Weights of a small contrastive image-text model: encoder activation swiglu.
Rows from block 5 of the image encoder of a small contrastive image-text model, named by matrix and row number. Rows with one number belong to one neuron. Each number is 128 + 32 x the weight over its row's rms, rounded and kept within 0 to 255. All counts start at 0. Numbers have three digits each. After the name is the row's rms in percent of the matrix's.
After each neuron's rows are labels from the 100 images, of 14976, where the neuron reaches its largest size: "lies over" is the class under the peak. Only what is clearly more common there than usual is listed. The data: rendered made-up planets.
# gate: MLP gate (encoder.blocks.5.mlp.gate.weight, 1024x384), inputs 96-191
# fc1: MLP up (encoder.blocks.5.mlp.fc1.weight, 1024x384), inputs 96-191
# fc2: MLP down (encoder.blocks.5.mlp.fc2.weight, 384x1024, transposed), outputs 96-191

gate.144 165:137083170098082129164150136120162156146056148124174163143104167190189068190133139061065089125104103148121110223106100088129083131100100155104156156090123124172168155107092131136078129118159142165181135081117094131149079212159159137123108120089142171037106163071101175122114127141164159086
fc1.144 171:074134131111119162108176087132172128131100218130124123132122119129103087136078078087077126087130152120176077099058136113153174182139123085144139117170112128104182152153177084119121097147086122075138072128075090113031193091113161123123103141124164141105104112133178142142115184149135130140
fc2.144 184:105134135129175082150105117135133123061154138144114123102128155128150068107116172109166119115107127150063164127150118152180143129074199148114106109114124200104120103124120129149141105133090132186131103135157139160088140118168130083084213116099094104115170068176123179134183098147139205141
lies over: ring

gate.400 081:103175094047110104120139123120125102130152184145151169153115181127138131107174142112137076174164130099105153179119123151118105118102062093138118147090183097142116105160187139091111149168145129106182168128174185115138113066139185115055141142098121099182116122105075134181133151098140110154
fc1.400 085:139060085128109142145109127241144136174145053159124104138099134096131163159151132084085133133134126127105085119101167120162065121124208136125098141194105175189124125113155118104130161084109108121116129107137109196161119114150068124200114109178114097021134092120137155036145099121129098140
fc2.400 072:138129143128040127132083134147093098121117134125149125125140197144083110095131115133144136102164157078120168099145077150110133175137153172183096167134144128081167129119134103131088087206110090093138164109168134122112101119113138113114133129149130111131134202136159139129128072158159127104
lies over: planet

gate.740 199:155019089158135152166149078136100039144204126146142127117085126132128150129126066120128077123172145161131126107099156128141074120174145131159145138144120123160122130052155094078154113114143209123122113127135104111110126100106144114115151106153071114148069141138146130158155123118181140133
fc1.740 200:057099126125121113122128191126181119134204083183135115129121046136091192106106129151165182125200171100101096153087194120076114105175098110092124172133066106126131125186115070144089168187104122123117117123103160165171128143138126149136080118052190109085149141101131121118126115109158163120
fc2.740 180:110087096089096150125125106127205183077152108144090119219181135156166137117110154131147112149161126118121125101117082128123122106122115126141161151090131127109124103136106120121140113135126160152073116168127202124126112126197125094099140150127104118139159036121136133120168120144142151178
lies over: ring

gate.432 183:137115099149130167108112116147096131075137124222104116128138141180077095132141112139081105118103166114121137137101107100145164165147083124137109126155156117138197115090118053085171122168168123143189180124146083127088143144089129137141162088131139144109063139126168206145099163157123123167
fc1.432 191:178170065096091136150160110133102129110118046177103144081078051103114117133123049103156116142142147125139119142113144154129170144118075114126158157178167180148128133158115153154081159075105135102176076127090197095130105156149130089148174183165143078108121131133148135137186142129147112134
fc2.432 185:130131110174157129094124082141128160125112105143096100114112117117095139098135121180150130138149093115136103107177108139182081132124129177150180174139129178191112168190093100076123119138146100200147204157123198187074110144095113116122147119177162200140101136178117122069112150178154127140
lies over: ring

gate.21 121:127120170060114171092080111255124101179146097098138065152138110154123126128114088128110117127119195167084152115081122133174188108131212113108100184155147076138125064073136105097125148147100134110146121166140137136124129131103124120185142134110116178132125146123171132128095189160105080136
fc1.21 120:203154117126147174144152038098165082125036108153071125123178133140164146101129138120193160131123126098095110106132130172145042109121122140118222067155123137105114147145150143161151167132133163089108074130118074122135104139174058087131113136086047137178094113100123081095125159086106125109
fc2.21 115:182159141083118148175147116126143144088058140103052182134184143111135164079101097123092111081129118093137165135107140128070163103133101141124145154121135128118076107153127194091161136115084098126131138045115127073098177098113158135080200084154161093112141207114167128137107143094121128162
lies over: planet

gate.509 171:141130089157106097132121118123164132103108106127084153165095115145136152175117105147139115149079110083134187094114110168104090173167060121140154078157134163208057093085096163134100139127094083109182027114101122092103156119139121107160116052129133115122146102140151131168073156121117116076
fc1.509 164:172150144094212103142180126180096205174122118101096115082120150162148132108114063111122088160162154128146132135129122194114131095124087092114150097126132096173157136147136148051142114025111144135122164126114087106144084080075093124155179185142053084091084149105076161097099177089128177113
fc2.509 154:137131211115068109130114130103127093092122136126080142153173091179142139138131125151166130139106145120159163134148128148126119125098086162114120116160092114151184133180159189135155071137141145129086097120147135160097147115107163156109134120122198111151150113139111133139128136137216117130
lies over: planet

gate.79 172:105106158062125124197128135141096100137168178145184153197118136125140153130137160140092150177131190183128086128096132137132138157131103158148089146165075125153070165115182110106168136089130150097127141140134125150124105148108109119149153155161081082104178079142083110155116106141140131161
fc1.79 161:145130142178155145124088098074161100126128133147142175137108113085200133083117134136137130111153135129167091124100092130125143157119126128130100120137114126144084159124124118108127135152166098085077123082085113113120131146091109114147145146136096137099149096120121116183095136135075160098
fc2.79 170:088120125130142110147194171146127080175162122064193080116181162161077131174124098099128092172152154071090172156177128114116163137078120133110129094139128101088182108120090154129077137081088117178129113128126098152104085067156111147134092093081150098142106102140123195134110144137133103099
lies over: planet

gate.488 198:057175147105176130093082151155151110130172150114073061131120091179127125117132093110124099122094194089159116208197146151105133094104136060065046142215119112151121127168125099085146164129175096083136099097117140106108129081128082103091163052112147134137127166145128136220148119068080077119
fc1.488 200:176138150117134117126090094100148142150080136167123146110140093099113123129112105141082166093141131167142128098079086060121139138143137182106123133098117124080119163122158145196136084082115141084110198159098122124138116137136141125198132128177087063110185147151107082147111062090091186123
fc2.488 159:129094122107125113178145136125134149155175084109230127101101121117139124123113099112135125123099155135153132118121204120120149071122075129087043087147069102190151091149124093192152148129135142087133189143137095129091147110116125111143076148122116151065176066061099149136097145112166123147
lies over: planet

gate.130 160:120091103123153063139130113075139073137202108080135163091141192181085192150142093114114107125148097121116104090133109164111161164090100171084166056146099125129082188127138114153118163142171146159152122137082164117146155118185188128117196143119188110142056129140167095214040130116072127131
fc1.130 161:147112154172117155121086122139113112117180126071118146161123151114115104091112192102153166074170174216123165191197104122203090168103160130134152223147195113119132082193155112108091155102133128083177169119126129080089107176131141155102089167101148163123192132154121188093109072132140149071
fc2.130 151:158105083094175158101105095132118173129167131129128055092129121170131113126165087127134116172088121134097149093117116182159116154108122148103174158135146151097124173204094108115113106199103145114137124137128086124154124105041155131115174153149134146088074107177168115199123151185104137150
lies over: planet

gate.575 090:106136099088105153110125136141088128127133123107104138128150121139139151117123178126124159083143131103113120136176143123150189165089133195081166044082077142146138088155116161126130133059106098155185103107185145127130170130076135129134160126105127128134113078135109131104143125169097086162
fc1.575 096:145105135099226128139154136133103151182047175181075107148106117128114087166141097126128078120156136119156173126124142132141118130145082109156172126183187070115136130065117078189134174206128125108169130182132123067181131086204157149163148157095134095125112131095140128128132128157127122128
fc2.575 085:136146127153179173129159115172053098132130135113152169123132129108122126128142103108123130157114102125087133216125115126133145111113128169127143198154095069143129126134128169162115155165126168067121110104021129103223108126168125198135160087117125105129149177131112132119145112130126097177
lies over: planet

gate.754 184:132118185222087110123110152108169101087035160169081100091122190135128206165113132109156143106176121137161101128133128118126116142137120144163131116146117129137091065115179131191112121125144150121124139128134087194098161147120152148133118147125176057112071139112154099113123127123134131196
fc1.754 179:119135210157132201169036134140099122101202099127093127132141119153097141150107100102128064146179127145129112152146096139152127138133168161147153082102136128137152155130125161155112159112062145138086097112124167123113114083054105083135117121154165152104106135144069177152125125172157116088
fc2.754 162:182149150153117082158113141084118153206115140129086145135140162202126106128101115068082150101097145086130090149122125110160126121122116168131145131112146109117095124132086120124206165115126126135080170171153119114158122128140087104193131144170084128177109185139127147093154149123230143128
lies over: ring

gate.334 183:196100156123110119141098130137124096178113162124126035065124103135100127161079081137096117154110076161148152135149123144088100098154116117117102149114111156162119115171157122133108113138147050158174105131125096102117123137103149139116197061062185107131077181143148164148163077099106121117
fc1.334 174:080111117097007102117187103115056115098138105110156120116116118155095135135121130119253160132203149114118190134166117084128142104125098196116143166078132095117111077041125130177170127212126105128125113079140119088136139101138134136115114120133130135137117142085145103132159116135068103089
fc2.334 164:130110110095157163112154120126101138136079087116129131112131159101131110122123148135134090047174113062089133148122126148113128166105111095091128098155194192196118135093134149112153182205118145132112240133115063089111207130093177169076120121158197080103167110134082104174131117128162173125
lies over: ring

gate.417 165:115121088079135090115136129176104127109184142132145102139114134137102104084116111121077151081093063127109135128176145135092098166079174120112149164156176132188101125147133143109144086109123160111160154113135074153129163044121176179098128106154113164159135141189137151127185161119121091115
fc1.417 176:106074054149125115133137148078124098123153166113118127062124142124039121130132104089176183119120095134068116113131156136129119135129139132137109128159167149150117117175127119056200179139162165146088139092055099138131109120159120133107106108203165140107167151165131125119116140129130172153
fc2.417 155:131135151160175077148135135095134141129070138124126159159071074127107136080143129160134112097128090141136113153059119143107173121117076115118108110109161189118147101117089116059151099133095125186071166145091160170114156111136189118090106102217106045119124183113134133133127156113101096121
lies over: ring

gate.41 196:143102170162100148159113121106113148132111128180118169127115138114050191044109073105114127137112099134160077166163133131093111152143158138145100102115130163143149102091127193153108168067102156124145153155069101133115109092113169081096103100189151100138173139195119081075141093114160112116
fc1.41 196:104127053055134144117133115152129123144140169095186140091047145082099074071116162137092150124119100190112093114092180148118101123162139083139075153106143146166148155139128107140120129079160135153145138135139067103096102143163139156128114109122087128081185047157128169082196093128100135102
fc2.41 155:147139084123153098153137150115124073098120187127124127135067107085144115107126124120098139107050120104089153125139132128149148111103164116082062107135138131157099143144166122129168043117154185067170130096131198095113136122123130078092154122067112156137127147102160100162148111122135093124
lies over: ring